From a checkpoint of a small sound classifier: activation relu.
Rows from block 6 of a small sound classifier, named by matrix and row number. Rows with one number belong to one channel. Each number is 128 + 24 x the weight over its row's rms, rounded and kept within 0 to 255. All counts start at 0. Numbers have three digits each.
Before each channel's rows are labels from the 100 clips, of 14976, where the channel reaches its highest value: "responds to" is what is common among them. Only what is clearly more common there than usual is listed. The data: struck, bounced, scraped and rolled objects made by modal synthesis. In brackets: how many of the 100, against the usual share in percent.
# convs0: first width-5 conv (model.blocks.6.convs.0.weight, 128x128x5, each kernel summed), inputs 0-127
# convs1: second width-5 conv (model.blocks.6.convs.1.weight, 128x128x5, transposed, each kernel summed), outputs 0-127

responds to: one hit (95 vs 20.1); rubber-like damping (73 vs 16.6)
convs0.13:108143117137152108115120150118133117146178127102193173166166099145112161143181173177170152096118134146117135118114137098120119103126175139134114111116149102133131070096098114129121145038108146148129156154143138110139134109118137127137124116119143151177127127087153166133139163141155113128129147101139138108156133160150133136157141168156123161135142140130143134127110147141129134124149
convs1.13:108122134124120125120148104113103122095123123096135106112110068150100135084102110108202120115108087138090141118132139098079109086085141121092115139137186131148137134113144111107131123142131103136108124119110125132129083149141108121109112097140077138106132139084138103163140073154090112169104126114135141126140134150137110125115092153138172092121131136133093112105123138157164168098116

responds to: small (100 vs 33.2); one hit (94 vs 20.1)
convs0.0:131106136141117124139139123179166168123137146136115137082083143118143141153171121107118142154137155090172173131146141145142159146126130155136139184134127122139138161150169122134171142136146126147146108086134127117137149171139176166136128142129111139153183167119151100188114110147141143140141137160179139168145142113129158149150141134152151164127136172140116137135126150085136126138165
convs1.0:105121155145126134120139146136126125125126133124123116129084116102138114137124097119113125114142156123147103117114144158148120128132110131129130068107189153133115118121122111111087114135169078100128132127145148136077141084137145124094088086119070097122092111107158108136155066111121120162120083133138117117108159125122129145077086134144146117083099119098090107100086123166119176126107

responds to: medium (100 vs 33.1); one hit (88 vs 20.1)
convs0.32:101117157145118125129112139150081128124128155107146077111128087111135125104115106134101124116121054110055116078166121135092148071103151100138132093105147142143128120141146125131116139126180112138116161076116117146118141120130119113120125116141139146099122146144151153165118115093120132104141118125146087126123154114164108159133144116101146092091112147117131087091129109091080134102105
convs1.32:096149067133142150110160112160092122081091111103090127125151114140139108119146111137131149140122142126147140117097146100151107161117108143123107138169214178115178095114128136132126126171186156133117106134119110145130096136105119106137137142115156107125139123121107125123129185142127152126096095119138127152132128156140102144088118146170134143138133137123117146151136165185147161141157

responds to: medium (97 vs 33.1); one hit (75 vs 20.1)
convs0.116:182116149124147139146140140135136146125154134150158086138087180137162138152134122081073130169137122134139116129160129153143142152152180143140133151149153111158178162134188152137153140162134146149123151095136119140095136179104155116133115097141102135114135078161160136185133151131130161111113156132134152141120115122150126097153136083111141161124129171132110144120120136130154143149121
convs1.116:098099112157097137109134145145127086148128125135117134108161095072104120141124152106087127125127155117145069138120139124147123125132097127141125110150215187154128108105131112136115120174195129110119143120102114120122108140124110088148110116151089104102096151092117132109147109147104108165111115136107088093126152127130107149101117110099129111121118137099091109123131127162153176137105

responds to: large (97 vs 33.7); one hit (58 vs 20.1)
convs0.51:135143127109143102105100128109079143123140113122134085135115152120112128148091113088087100141104088125075163113148128134096106114131200118149143121133127121142166121117122133125107135133135107146100157131135110124123134166094096109146126125111141141077099103139102141155073093089099140095161144120157121123114154128149132156126139192144158092090113186123121109107125132142082126113136
convs1.51:104160099170144125135146156137069134132104120130139124120128114140137116104085119133142133142123104139111122118096131145135126123144115125129112124149207170125175094121129142127079134137201132116101152128112130122104141157147122132088115105127119114094119134087101114121136144157100153158141130142147116145137123134145128127133127124131136059129123174112070116121136144186187184139116

responds to: one hit (100 vs 20.1); rubber-like damping (62 vs 16.6)
convs0.9:145105147148112159136131125158134161152143174151142143150112184139133142186145101153120137163125149134158177168162178162139137178164146133126142137128142139133149149159150117143133141172147110132146122148124160186134133136177141124147143163149146146119128150180158119160142141144112149144146150156164140155114170116126142172147137120157165137120132119149164126116152143101123155150147
convs1.9:119136131187164154100145120139086141135128109142123097116109112109112108111069106122122094123132125124117101120133109108089101120126127120134102115124190159126120130119102143115086128112171095117087094121136150124094098143105127139098096135113112121136144136135101103165166094154120098195119085147145114120126151111112133149079105114148150120086122131113095127103096144165137187110113

responds to: medium (93 vs 33.1); one hit (67 vs 20.1)
convs0.108:133114140127118097155156141179160175110143126102164167111112119108093156142147126121151135130100166132170120134146142141121159127124111140117166117089074091151091082093152094152123159076104102139125167130114112107127142099111143126122112109142090150104113112081139125125172144116106119122146101147146123141093144089134153125090112100117126177121141102123100115096124139082098143120133
convs1.108:104114112142116137105108123106119076116124091107134094146101114117103146101120111101159115133115114150106111126131118121100105113098167142122120112107136126139125130107145109061086078103129109110118112122111117120109083124089111097107112099156093102117100147109131164152163095134086098172089113090097115126109160157156123101096108098106154124093128159120108111110128117148166185103109

responds to: one hit (100 vs 20.1); small (98 vs 33.2)
convs0.111:156148160164148143141130131169124164145169162147112136157138146097160132165126108127135137179153113112123153160149145173123121169151125103155127145152190164134160170182161152129119110167170145147097127097144110131092159134126131095093116142127155114111147132173134119169129127137131160121118165126136146151137130119136131121162144152118168059113112124125149150120132146128115118109136
convs1.111:105132129181156157109141141121096102166136136163151119148112109113131119129066109107131119135122109098106125144170115140094101137125096153157099139128185159146127148157150154106133107147194142128109107121124139125105109128107121141110106137148120120100138153110125133172180071153106131180128113129170118103135160116110175169096132119153133102107133126105123115131129142163143172103150

responds to: medium (100 vs 33.1); one hit (73 vs 20.1)
convs0.125:150082125127074145114126118148143148137152116160151132100134166124148110173155133160102151121073135152134207107137146104132118138150167137099135143118154105133108120125149073153135157168140124122120135104065106141124134117129124120117116095192146151149128135174162137111132148126136120123134152145129151168122123123119129102146147084102167174094104147097138124119124142092106114119114
convs1.125:125151169129151119180119142142128088154174127132142156145097107116150145105128138122109116143106100120095140124158124114123151104109118146082151110162143125148144112111159094108119101143140099109107101112103100100161114114104122137113122126132109102084089134102145166090120088133123117114134108069149113086113122168137157080109094126118124120141149187156111154155118145078149110162166

responds to: small (98 vs 33.2); text has "noise" (56 vs 17.4); rubber-like damping (40 vs 16.6)
convs0.47:119118109124157136118102140138113141104146108124163070116073115135139119132111081121068106143117084096079138097087138121115078103138156058116119123087173085101125086135146107145148144125118083131103124147137124151099164131138126114109088115149125125156175111122079147119096155144147125121122123111131109125149150115145108119135147143115127115131165124102114146127115105116148152142089
convs1.47:110157151111138146142136173155147136138139142132101136119123120122119121109156115130156153142136145190118152172077169115140123102102166115070145121149189123098135111105139112145100139121152123112137143128091137134125153132138118104101125116105106116114100158074107146151158148146133133180152112118152124142108149157135143128110114143152153090122104145142111128081130151184162198103138

responds to: medium (96 vs 33.1); one hit (69 vs 20.1)
convs0.110:113082144136067117111104124164126154144174145118121160155143137117111140170150133144160144133071120128115165128152148153127134135161088155113151118119127113141109111122157088147125158152109123145105089098044112108115144137126118125113118119157157160121104150148132128096118136145116120127130160144117147171114128077113118120144141076098180131096120102121128096097138149096114111095135
convs1.110:124132113130147149165141138140104108098113092115111157123106134093106129124101137110111084128091128130116086107152115120122153112108130174082120130164171142143126146127158086104113107132141103115143107115088122121126098147136139117119112116155124112076098124105155148096126108118098137113123109119192150111128175179145140119112092118154151147138126204128136147180134150124165144182147

responds to: one hit (100 vs 20.1); rubber-like damping (81 vs 16.6)
convs0.101:133104138104124126155139133135161110096112145103132184149137142138171152134163147142159142170151144127147170144159127161129155159135181128156141166147207140169136182156158153125121119132155146115123158118133113139107133118105116085136111131129095120126157135123143123179150133139139172165100162147125167132114131115149112105169130121127141144136118168145170147137159104099141118147099
convs1.101:117089128127093104128142127100148077114110118131139072124098101162122128106110097098169135110129122155124129132124136144089097129123141140119099115131189157158115141147125121105116108118174089106114109134132140130084121098134098113099117119126092137116114144101093121151142051136120134195100098111124108149123168138124126163106114148161130113118135153097067121137127146140159173122125

responds to: one hit (99 vs 20.1); medium (89 vs 33.1)
convs0.2:123117145120125093145149131157132144078104137089144110074094162106119148172112126113106104121109146114117107107165136120123161093100179123138165142108097081102130105109079145148149149131096163140122162104135108116128130172113147150159141121122096140138154088122172148137131110121122138099156140164176125161109168074137132146154138163128171145136129150144138134112140119089095126132138
convs1.2:119160140147153112123173134122087141089097096124122113121129146118139106143116089113151110148121140156130129124124132119165103126119162114088137116146206128128109135136115101105124105116176077108103121116112120102106127148112106135088099095125105090125103114062113131089169147141147142138109095134141130106134153170138122116093084135149150092110103163106131123160114141188159144149120

responds to: large (94 vs 33.7); one hit (47 vs 20.1)
convs0.95:172113133114103149143145111092103117104107113151177116106069151156086124118081105107102077120089101117098143102164119121117135134115196128111162130137123092140130138114132113141158137128108117138111151090101104145109096158117097080142107116124142133092121099114140107145126084144105141106121119130150116111107131070161098147126099107122136068127121172132144124115138128101123155117129
convs1.95:087131127159120100125135164142082152125115136107134133106152080140125099106137106121137143120140103148108129139110156145132124101145127108110145135152155155141181126113130128166117133161170122138102153133095117123125150131135119094124119103147093098104144157103110149160151178171116182182122144161153110153140128127163133116120121123098132096151122162130090099109143145176178194147097

responds to: one hit (78 vs 20.1); rubber-like damping (60 vs 16.6)
convs0.113:078105119132126113099105131142123126126127100104155182135148109206175120129151141127153141144144129144129150101132080121147142108123175113150132135135177117135128121102156143138133162102137153115127174152103168156107129069136172122112104104087087160134139149101147155179153152126130143155131099093143125102104133124146142116112129122158093159124161150152150113145110138116139143160143
convs1.113:132071119132059113128113111100140084101121138114089075118117105138109104090103100112156158140123119167127123148084140140108084141121151112129101112136189162133107124126124105130098109137192128116118124123102124110104121134113077080134114143104110121098112130108105124133157093145107110154071121102110111137125147137157069145128101138122148125109112131111102131131136128156154161121114

responds to: rubber-like damping (63 vs 16.6); one hit (48 vs 20.1)
convs0.82:142126103096156098121100116084126064110134077121146115142105125125147135135124103125113091124136107102122124153131134131148114131159160141124136140110135108105159134124141138108143092131084120130085136093147138080064136128130130075072075089123123090113123127130084164133098104120112162099074131114098126133125106114136098093128132099094142131127119177120111138134122082130138126134093
convs1.82:110142162168136117127121141139126150141147133116159146135128121121143149126150146105122131113093137150139170117130118112136130118122166159096157119134163135150162147114170101125087114139162105121139146101082141130142133135173145116130116104145081109080088138077136111155142148131069122163143098104134087124126140175134182117120121139137141130116087131131098128119133167170182189086136

responds to: small (99 vs 33.2); rubber-like damping (68 vs 16.6); action: scraping (54 vs 19.8)
convs0.53:126100126142131126130128123126118143127145135108135107130100136086109104128135103094077092123115105155087115126168120088099142124123186142117136150098135113158196126110142114109092113109115077078090176096114092116123116141121100133094107124105119125125151115129112143184103170139130112099152132140143125120172162156191145162129124121148114146125138173143095115122082134124133127122118
convs1.53:113130080151119136110110122117082090141119099130139123110146111141121101121181130111168128123138134141126168135117124116130110121133108109150117115154193197122170126119140115114091120159192134127151134134117159157150103127144164149129113150121099124106113139107157104149132098174089100157137114116146127112126120113136163145124104131135147143143110098111109127084102158195168183113136

responds to: one hit (98 vs 20.1); rubber-like damping (71 vs 16.6)
convs0.99:138096129120113147143130129124138100124122152129127164135144153166159147160171149145148122150141146144165191148152143174139159174154164130155133145154148153169150174152171146113125090171153149117131159116123131158133124112128115087138110114142123091120128146165145134187145106126112164167082156138118153140105115133156105116157120120115148156116128183122170123158143109128128121155124
convs1.99:102089106114109111109140111098150083121104096131128100127095098159100130111102103120152134124120129131132109111118136142102102126120115141123099104125173162159081134149136121109102101150190092110111095125118118133090109100111106125107127131140113125109116156134090134144168047138113140194115100112139107123123165118078153159111125113140119132099133145101059120129145133131160145113117

responds to: large (94 vs 33.7); one hit (47 vs 20.1)
convs0.54:151129119110131142109111136115101111125139130149146095137141108114110109147156118142096095134129102101120107119135135127140110151162158133121090129090160093185188131133161115130129124124113110133090194107140090126074144158099115130069112091109148120142138111146087143181114131134134143119108150147101141133143121114174101110156141108113138159149130156117104139134128125042156123117104
convs1.54:091122119143105128102119104141093125134140122115142130121144106130136119107175142114115133097137101089100188102140111106106128098111111137137134118151207182139184133104150138143089144174176138104131130113121157146137109130153153126125128128147060150090126149096111125145135143140104120162149105120140080109132124122153153140091116092082137123122109131133111139104115159162148175112130

responds to: one hit (99 vs 20.1); small (91 vs 33.2)
convs0.5:164132145131144112134120144113112133149163145137197141175118091168133145132132136148102109156130086147068156150148149154101129132131194143137143111117167126132155137174119142114096144131140116124090175156136117122117163123088062126128122130158147154126111124157135151140133138109134151144151190112142161144121136145150134128177155153147163100105141164112115132125130156133100130121145
convs1.5:105118142154127117118124131107059123126122110121155096113130112147151116104086129100179149130125110144096149136114139133087106116109137113143114146126195106148138138125132166114128108142164154131087110102119104097142123151111087097129106125164097120121136130081114121179182116173125125184091110129139108146130109129146111095111097126135133090135135195142109118160133153151159148119108

responds to: one hit (89 vs 20.1); rubber-like damping (57 vs 16.6)
convs0.89:150138156155134161145136143130112125109125145134169117104137151144122131145149118126144132118115098162073161063167118108104165090132196128125191122149118149129124133127105112130157146156157141144106135070131090136134108128119089095162098110138151141127146117150193165125117146143125148131134110139142097099138155077147112156118129127097158135100111160167147113111141131111117161115137
convs1.89:130117110173100128122148166123103137094106099120113138093148081134130125098125133133162144130133104109121130097091148109124115100137082132098125162177199172135179114138137117134124132166190132145123137124122095132132130188127145135104145100130154112120127145087093133140117156175120167161144107150154112140158115141129126111085132135113129115140128127095112124125147127191156165134131

responds to: small (100 vs 33.2); rubber-like damping (79 vs 16.6); action: one hit (46 vs 20.1)
convs0.3:124144152152154133164127151166149128124154122137119117096121055076111113105127115142100115118132129154130132113137115100122137088127174150129132152123177125141144107142147118115153127053126113127142142097130117122135153162115173145115115096149138130175168100070156146168075128175173125094127117137132102141183135136171151120119123131127115136127112174122121158129123130131146142109138
convs1.3:098175090135183149090114129113092112134107101124153085127117105116117130087110087111153128119107120164118108151116129112106088109106146124104096121151159147125154111101126104123103122100148114136123132117109155138121092126153123123116117138123102122109113104098118093138128079152079090136107089097130110127130141133113133131091092149165169108120119101142113110082101133171173190094128

responds to: one hit (100 vs 20.1); rubber-like damping (72 vs 16.6)
convs0.126:157146137151144153157163127120158099145146138151112145138142143109154159149152150146138154159158145135151137143148125151117153146146136133156146167167170172133149154166126163112146094147180155165151137095157139140141160144134133098149119141123161098161191149156142130150143130159166157168102163131121166137190128137145127122150150142113145159146116148141133178155141108144141126126105
convs1.126:119079125143104132124121157108140096131109118133123119156117124144123151148093109099184129151129124123120115141147135151089107112117112158140108144142147135154115141153149143105152064135161129137143095115128098116123121126098134110161089119160120088109144144120128149203178052137122161206120107135128110102129159111112142129100129107117135123122109118088093117119127105131162152084122

responds to: one hit (99 vs 20.1); rubber-like damping (76 vs 16.6)
convs0.4:133141149148156139133118158142098158154153154127160137110118086127148093097094114129106131105133083160079139121138108106106117086107186100162134120108164084117121096098125154139119154075112160128111149171148137140096121152127135121134124112137108148149114086049153156107130147118154105087154108132144095114144147161148124156149138123159098128147156141144121153126092136127149141137121
convs1.4:084167123178180129128159148158094151117095124114112162144119114098130128120110126097079125160102119143132140144150122111140122139092135120125098119169190148150128126112147125141113139144144162113099133129108125094092118161113112095114105111154056119108127145105152122136153132164101129143113120146164122126116161155189116133096073139159144145134125162129162128155114141162154145134113

responds to: small (99 vs 33.2); rubber-like damping (73 vs 16.6); action: one hit (68 vs 20.1)
convs0.64:110123135136126098166150174147151135112136143097107128122096084103093122158158133149108111166111115105113156150153175117139153097120155149144130141134124102116146107136112097136146146120108112164086153134125109087137164173108126112128129127110106137171139134117147130151082108145138134134149160160171140143168182134148137151167147155181176164142128154126095132126140131082102084130133
convs1.64:124138166127140136142155141109119102123114108121117119103110129121129092130123093114161132109131147129145132125120131148146130141137141135131146098158218171132115111112113121108101114152190114105087124114130148117106123090157124130099087117162083098091089119056153126145145121134088135167132107109170133139117139133132148121089090136150138117111096151108068112127120142170154169125119

responds to: medium (91 vs 33.1); rubber-like damping (73 vs 16.6); action: one hit (70 vs 20.1)
convs0.91:154131134125109136108128113120093108119126114147110127157116120117085142127109127142113076126096104143087153096136123110104119115107188117154144092092158116142115102168082146110114101107160128111116183128121116163140120115117110147129138156120172107105124072117095118130067106102109106100134143122144127098100157096170125151137127134118124110113104178074104114125108122141077105107148
convs1.91:128130108156116142112129144123080125128134137118131104108120106161126113098142098119188159121124118146106168150126150114107110139127112080100132117159237183151146128115124123135099133166183130106109137114108137127112107116139132099124114117155118120116143153113107129178162126164102119203120107133139116132111137115140109134113116131121134127137121144124101113101126126161174183117105

responds to: one hit (100 vs 20.1); rubber-like damping (71 vs 16.6)
convs0.14:149122156157114152156157142154145153145134172147159155156118172158126150181164128155134131153121140137151184154164181153149150164164146125133148136145138154146145154157144118137132135163154112139142140157121172184138134128175144124145132147142146140125122159174180135160129111135105146144138156159169139143105170112141132157151134120158169153120141125150162117113142128110124155146130
convs1.14:122112137174134140110138137127108138140122112145108095125108115099103122109107097133147120123127130124123129121129117129100109121135110130149120129118207143153112128119116133124104131127169100111093109124118142107088105128105116132085093122114111118150146144109086112186163099164123108234128100154148111104142155109107148156084105117125129125105114115092077119103120150179137177115113

responds to: small (96 vs 33.2); one hit (92 vs 20.1)
convs0.6:088125136132134107144161125136132108114126149083163158119162153146153167168185170122155147139145148119155137111160138107132166103100166147134139156150114149164156140111102151145159143143108159153138176123152149151158138150154147124170122129161078146121131120115166137163111099129111163154122129148152146147103142129167128153099117155129157178134125173144131107148137122164117151167135
convs1.6:127099121093102117112131110116119123114118120108123088115094111139092131094102089117207125125115121151117108128104140122101097121126151130118114106113157120144106116111112115098084117114156081111118119129107119115084109135110101130087117084103093112122116108103100113150154049138105106184117095132130116141129123118117127137097119128130127097083118122078072110107127117172133149093113

responds to: small (86 vs 33.2); one hit (83 vs 20.1)
convs0.50:113081102128094140137133158156139118147144124131124132093075096111120102133141091140107094153102129131149122117139109115110139122144178146096100139126152122181189137129150111125127136113140068141124189104103085137119158144107127148110127132076112132135122116120143120185082092139112120099118118152136131123142127118191133125128133129122134167143112199130080138145115139109139134119138
convs1.50:135080137134077131107113122098106121123155132116111103118139109156119097111171128117147144126134137142126192136120147143115111137118135114165132090137211177123147123112114114132112123156180133132126167130142163152135141115157161143138114130080091122107096128102079124136143097152125088155121106116134120100094124112141118122089105111085150162131135134105085136113125158163156177129122

responds to: small (100 vs 33.2); rubber-like damping (73 vs 16.6); action: one hit (54 vs 20.1)
convs0.65:136133109131163134160121123120155127102133130123102071097115150094117114162087090125066117118139127157137142154086131112128116161144177135116129150153212144097124130140120116121120120147142076120129149113134111147106138141108136159082095105134144133164171116161117118133103157177156126132151147139113142149196125190171159136151128123118130097135145131112127138132116129122129138119136
convs1.65:116168094161182139092129126106086111160123105134140107113129120121102106096125122117141134111123138158137124130095125123127077129121147118119113113150163172105163127111111101112083125128171102130124122111104157143122093151152130130121097123101119120137117123114126087129145093168093083132123085104135112129145147125138144145085110155162155126109124119131097132062102132189161186086135

responds to: small (98 vs 33.2); plastic-like damping (51 vs 17); action: one hit (49 vs 20.1)
convs0.34:084172105105166093140101142128068157074109113085165092111092102099121108116090086124104092124129065094070117119125126128125129104118145113133121121094202113103134119142159100125104139122117112107072133146135126134110127146116127132080098106140147135129142125132138149131085103138146143103138128122159119132164154154161132124123151150142140095114157132132125125126142122132141123135111
convs1.34:112187088149174162099122146123112089141104109133114131141130127139132111119138115126153124138117152159143109144079155112161102125109154115092123133150178134131171113114131091121093124124173111123142121117078149163132114145131127118126121132101130108094107125093084130141151134166098127160120099105127134142129139137139152135105117128182141109140097123142099098076121141185161204110134

responds to: medium (87 vs 33.1); wood-like damping (41 vs 17)
convs0.41:128123150123123113128137130123095149096114140125156103130119138138106135132108117122107100117113084154072113091191121122092155087099216145133167129130092117120139126105113133126147146122137133141125169112127118143130120170130123111144110120111129138088143083111158141120073082121128155083113128115151113135124129064191101128110110131124144107124117171143143152092141136103096139111133
convs1.41:128150114117146112139145162149128162096089109106106099116112110115109107121123114122096118146145100106110099112094163150113109098139121116120106148155123135138174111109149145172123139154110101153126158155132113141122160147133152133140138120126124100110160116116103150108097203165138196117144174190137140126138124127151152093153146120091140130153148172140126122177164141154152134176143

responds to: one hit (97 vs 20.1); rubber-like damping (70 vs 16.6)
convs0.11:144130149141119136159167145144158133127113150134155157151151187161113169200174167174148125128119157158156142149166174140149160154155169139142155142150127148125142145150104136121135142180145139139129164113124135153137127145151120131158135115133152140132131148158175143149143122142110156177123153162144152146105160132144114150149118107140179175125120160137165128123154129124101131132134
convs1.11:103093157120106099124139139100127126125122098126135080115088108142080118121109079123198136122119129149123109119120129125104108103142131136126125111122195124146075125118118098104115122134148084129102103116096125101090115125112120150097101115134096114135133124103109123154161111145110111202133109147151119124136135112107151122098114128129128115100108149087059121117128152186170152108110

responds to: medium (88 vs 33.1); one hit (83 vs 20.1)
convs0.37:113108116135137139092099146146114103145171131127104152112106106158139119123107133140084099141141128154127108125110122129146101131158169086125112101116191108151118121151157151122104143121171106086116188147142093168093141063107134131108106112094130142096134121103084123158107144124103103143138126140079129101111148155155124136138153098110134126124149173092102119143067110131116141144116
convs1.37:110117114124113107113141091130121108118135138107107086139132100186109106090165107127169161133126132182132176134089152127117112153126162136139131130152218196136133132110122115113096132184191134132121127130113132136136104134123132120136087098131102116125141132129135136145142123154114098164140115094139128114134116134139125138105110142120149151089120135108084129091151147172146168098114

responds to: rubber-like damping (59 vs 16.6); one hit (54 vs 20.1)
convs0.52:110113143128113112123127121125117140081088146112150094105099140124129121140122092105098128115125095121088124068179127123097159059088202126134150139124151130128154120103122166130161139155124159156135183106134127143132118153145136103151116124107094127127141097135157128132083093122137148104119123128152104148124145089190095141129113125130149120157134165157132167137127135086136153142129
convs1.52:125132142168133156146174168159126126119109106118088148104116109122116120140128103103077130159128126102137085141093146143142136137119077112075140125153146124141169129144152093159123119123123081099105149141126115114141138116084123108135144107150097079090139129073144124120128154169134171140149138173140143109130149142166144105152133155084125125153116177102121126161144108155144137168100

responds to: one hit (60 vs 20.1); rubber-like damping (59 vs 16.6)
convs0.58:124102108127136133097103147165118141129112110144124081113099130076125111120139108080078128145129103082110132088148149131118110100135164124146126154065115064115136098119132128123122124127104115128140187101154109157106139141147156141102121135126089128135148073124108105148097096125154125078136140136151125112117128089188117134153120145118136125128099119126113125112119131047119108133124
convs1.58:142118149166106150133139153154160123148133140128122150100147139124160117147139127090139146135132165152155173175086156142157097132122105080116142115141219159115170134108119109130113120134173136109114142124113144123136120090127113097136123121122050108075123139080146135144157134154110127168130106128151100141128152147153127158117105132127112120110099133130109144105102126162148177129118

responds to: medium (98 vs 33.1); one hit (84 vs 20.1)
convs0.61:114097142144132148112106131134086161114105139110118122137071124128168071095083057073082158130120113142112164127115115137111103109104136075163113123105163109149154111102162138173136163127117143115108191148110136164110138118143138110130134115141101155120086111120134123132111118111129136108137128131121110119106181117174110128129144127115125097158145160123135128144105161148123121158146
convs1.61:084133118165136150123180127185072110106094144101112160166142128108116129139103127123091133159117135141148153158156142166172128185110137125148123092148183146113137135124132116130116114117167107112099118110113121092110099096090085084137121147122115097112090117100140123086117119123116133109087105152139115123106141142174091149104102138153128100121112109152124123129122127170139156131121

responds to: small (90 vs 33.2)
convs0.90:140149122096151106132136117098129052113131092118112086148121125115130139142135095111110092116143110101123112135120122142140116145141143114140124142111135093115142141131138144109141083124083133120067139080157101084076124137110102096068098089106121084118142126138092147128108087114124160106082134116111135137127083108126097077139123144096130132139117164121130162140129085119142112114089
convs1.90:101138136158132113112113129142121148132142136111162130141121101120142129128144122104093122125100118120138156114127121106139104117112147140085130117142163138157166143115163107134091119135141119112147142117084154148118142155181141131136124102145078125071095143088109100138135139135078113151144094105138077141132153166125202127108129140145144134114077137135080133109139162148179201105143

responds to: small (95 vs 33.2); scraping (40 vs 19.8); text has "noise" (37 vs 17.4)
convs0.63:119170123101176130096077118126082148094137137115114066112115134088122080132109099113084101129151105149089130099083132112117101124131154078137121118085186090098129113145131114122100138134101105113102150119152106140126143128119139145080130119127143146162153117157103135138104182147162146101148135128114109137172152138172129129128105163116137102113114153109151137123126118131124111119099
convs1.63:122154099138156149110118112115108095150135116122137118122100115108133100079107107119161103114101120169126127160122143110124095126113155114083117106136162125114150120114121089107083124090157095121110128091082132157123084137123121107129119135126111123087107137102107104142167128176081095163102103108136129136121134145145134145111100137167139095113105104146107108092117129185169201099122

responds to: one hit (96 vs 20.1); rubber-like damping (88 vs 16.6)
convs0.118:120149158147150143128128134158113156130157144115138080094082110097147120102126090120088124166139114110125173127166119161143141135124134143141156184121178121106133146149145126132173133093112128164117139114172107113136166133104140130121115130138110133154210126079111120164115133136163186105155122143144096161164142094124161145119126119120141125134125127142112171083133137107123138103135
convs1.118:100165136148155175128129123127114095137151129140160105147118121104131146108085106092126100129103118147108117137156118120125110124110162139105124115145159141132116120121137111092088101120159132101132112125113131185099111128126131135101105116188092116077090131091134127165137099140081140182107109106117116110113172162146141123096109112151160067107136133104132107114114149136158195105132

responds to: medium (100 vs 33.1); one hit (64 vs 20.1)
convs0.124:122135117129119121102093152135114113134144114130135157155157156143103133118136158147122117124097110140108144101126116106114107129151200120077115100117166109134104125162109066119137129146166089111132177153076145140128144077139149134116137128088143130167134101143096123128087184092178131084148134122159127112127136155175144139149134086167154129147138158129152143138135127105133146142143
convs1.124:123102124146102131115108104108128091103136128106120091109124112154099124088096098116180120107100106162108124144108148106105078125109160121103102113146166167142133131131142115107088132138178129069119131122106124138127078144134127103127108115148115137085112148115109147155153089132087088178096102102134111142101150186163115149112117162172138090117145136147124118124131145132154165121123

responds to: one hit (64 vs 20.1); rubber-like damping (45 vs 16.6)
convs0.33:082129131135149108098078146165108114114164132096117110147096090156130125122102097133076114146136111098092080095087112141126091083137157094138112106117162104113112102141111139121134138127138115088118179181141120163106145075127166136105107125101131139133145093121106113119124165115133135142137130112091122100127131169174109127134139108092148095122142149081112123126111103107115132154119
convs1.33:137116119134107145107132131149122100094120144111094096118121122159138096092107094127164163129121134188129135170082164120133094141110169112106143126139223159112129118113128118111087126149184126115133106130105109110098103145100104108115098090111123110116129131089097132146158127154113111165120098113128117139131140148137096121111112144159126104100109132114103124100145102170143162099084

responds to: medium (100 vs 33.1); one hit (74 vs 20.1)
convs0.96:087122135123139096121139120141131147094104136074142120112118087131139128090118103141101123122130105161086140092148125111104143070087183114142148116109111105138136096076118157143125152078085153146112177146157121131106120156120137143131134130092084145102117099055091113114125112110127125102141094133130091116135139154170128141097118153139096136141141157128084135130109128152115132137126
convs1.96:110161150157158144154108137176133147115119126110113124117133132135115135123124147101088113125120099112113106119122122119121110125105136110090110114128145103161120131136125128117100083126098117128141189124130125128133167172135162137121113086144084079091115114105125128114125158130104147131117162176121143136115160161198137108163126104140145129142118204129196125186112133120142124176127

responds to: large (100 vs 33.7); one hit (95 vs 20.1)
convs0.69:161119111138124152123109136109120087139110133148112092098118153109140128132173121156100144160146113099128198134099141156141099172136136101104121121124161153155157175166155091089106088156146105110104161098143151152119134134155142114079144138138166091124133140139139136138102126119135158137110138123114128130116123106169101119141139085093154139116090121104182133133136081107120107124076
convs1.69:113137135153130152117133109110099116143121120149110111119111112105130102118116098113141124128118095067094149142120117112099097133106114100121089147148196159125147150141128126089122098149179126141098138091111146142128130116155105098109101119121110113116152160123144119133199124170105119154101120094185111111132135161128154132084108117121147102106107127130109152092121140173163182082143

responds to: medium (91 vs 33.1); one hit (86 vs 20.1)
convs0.123:176180158156154138134123146163126150169189136142135107137091124117146094135130109136106128136133128141123183130155096146130134124128150149165148167147186142111129138183149147142159146161164124157126123143156113139155160131140142124128114121188205146119160159135119153152141145133133156154153139131121137146165146087120160126133134125097160116105125128105125130086127147138098132120150
convs1.123:144163148184170187138120142135097094149151139144150108147098140103152135109071102125124117143102120152110135134161128125114129127115137170124130141138165142129127134154132129094092099132171155121136101107114128144111116131118136113132107155160137111099118140101128133189144081146106131179107112105141129116122144151119125140094121130154154084120131126134110099124133152159174208094167

responds to: rubber-like damping (80 vs 16.6); one hit (80 vs 20.1)
convs0.56:124107105117119144139131151142152118095102106139171132078095105159127096115110115080113097128113125129142163105154131130154135121131216146123145116118146093135129122107124128132157135134107127139099191100116097136086154119114121115105134118072095128132112113119123105157110099148133145115076141122115140115089112105159076123149146103073141104129120206112120131148128124122127127138111
convs1.56:128106125176105110104114147114136113137164117136127124137131108165109128116144105111147153140127148174136140165113159161120119143126145117136146124153194192125145150138130107133121121154182114115123170138114141133129157127144145126156132137122080120129133166101081111148141143152137138182130124108139088141110139131158140116116135123108151140139147158120089145131144158186196207135118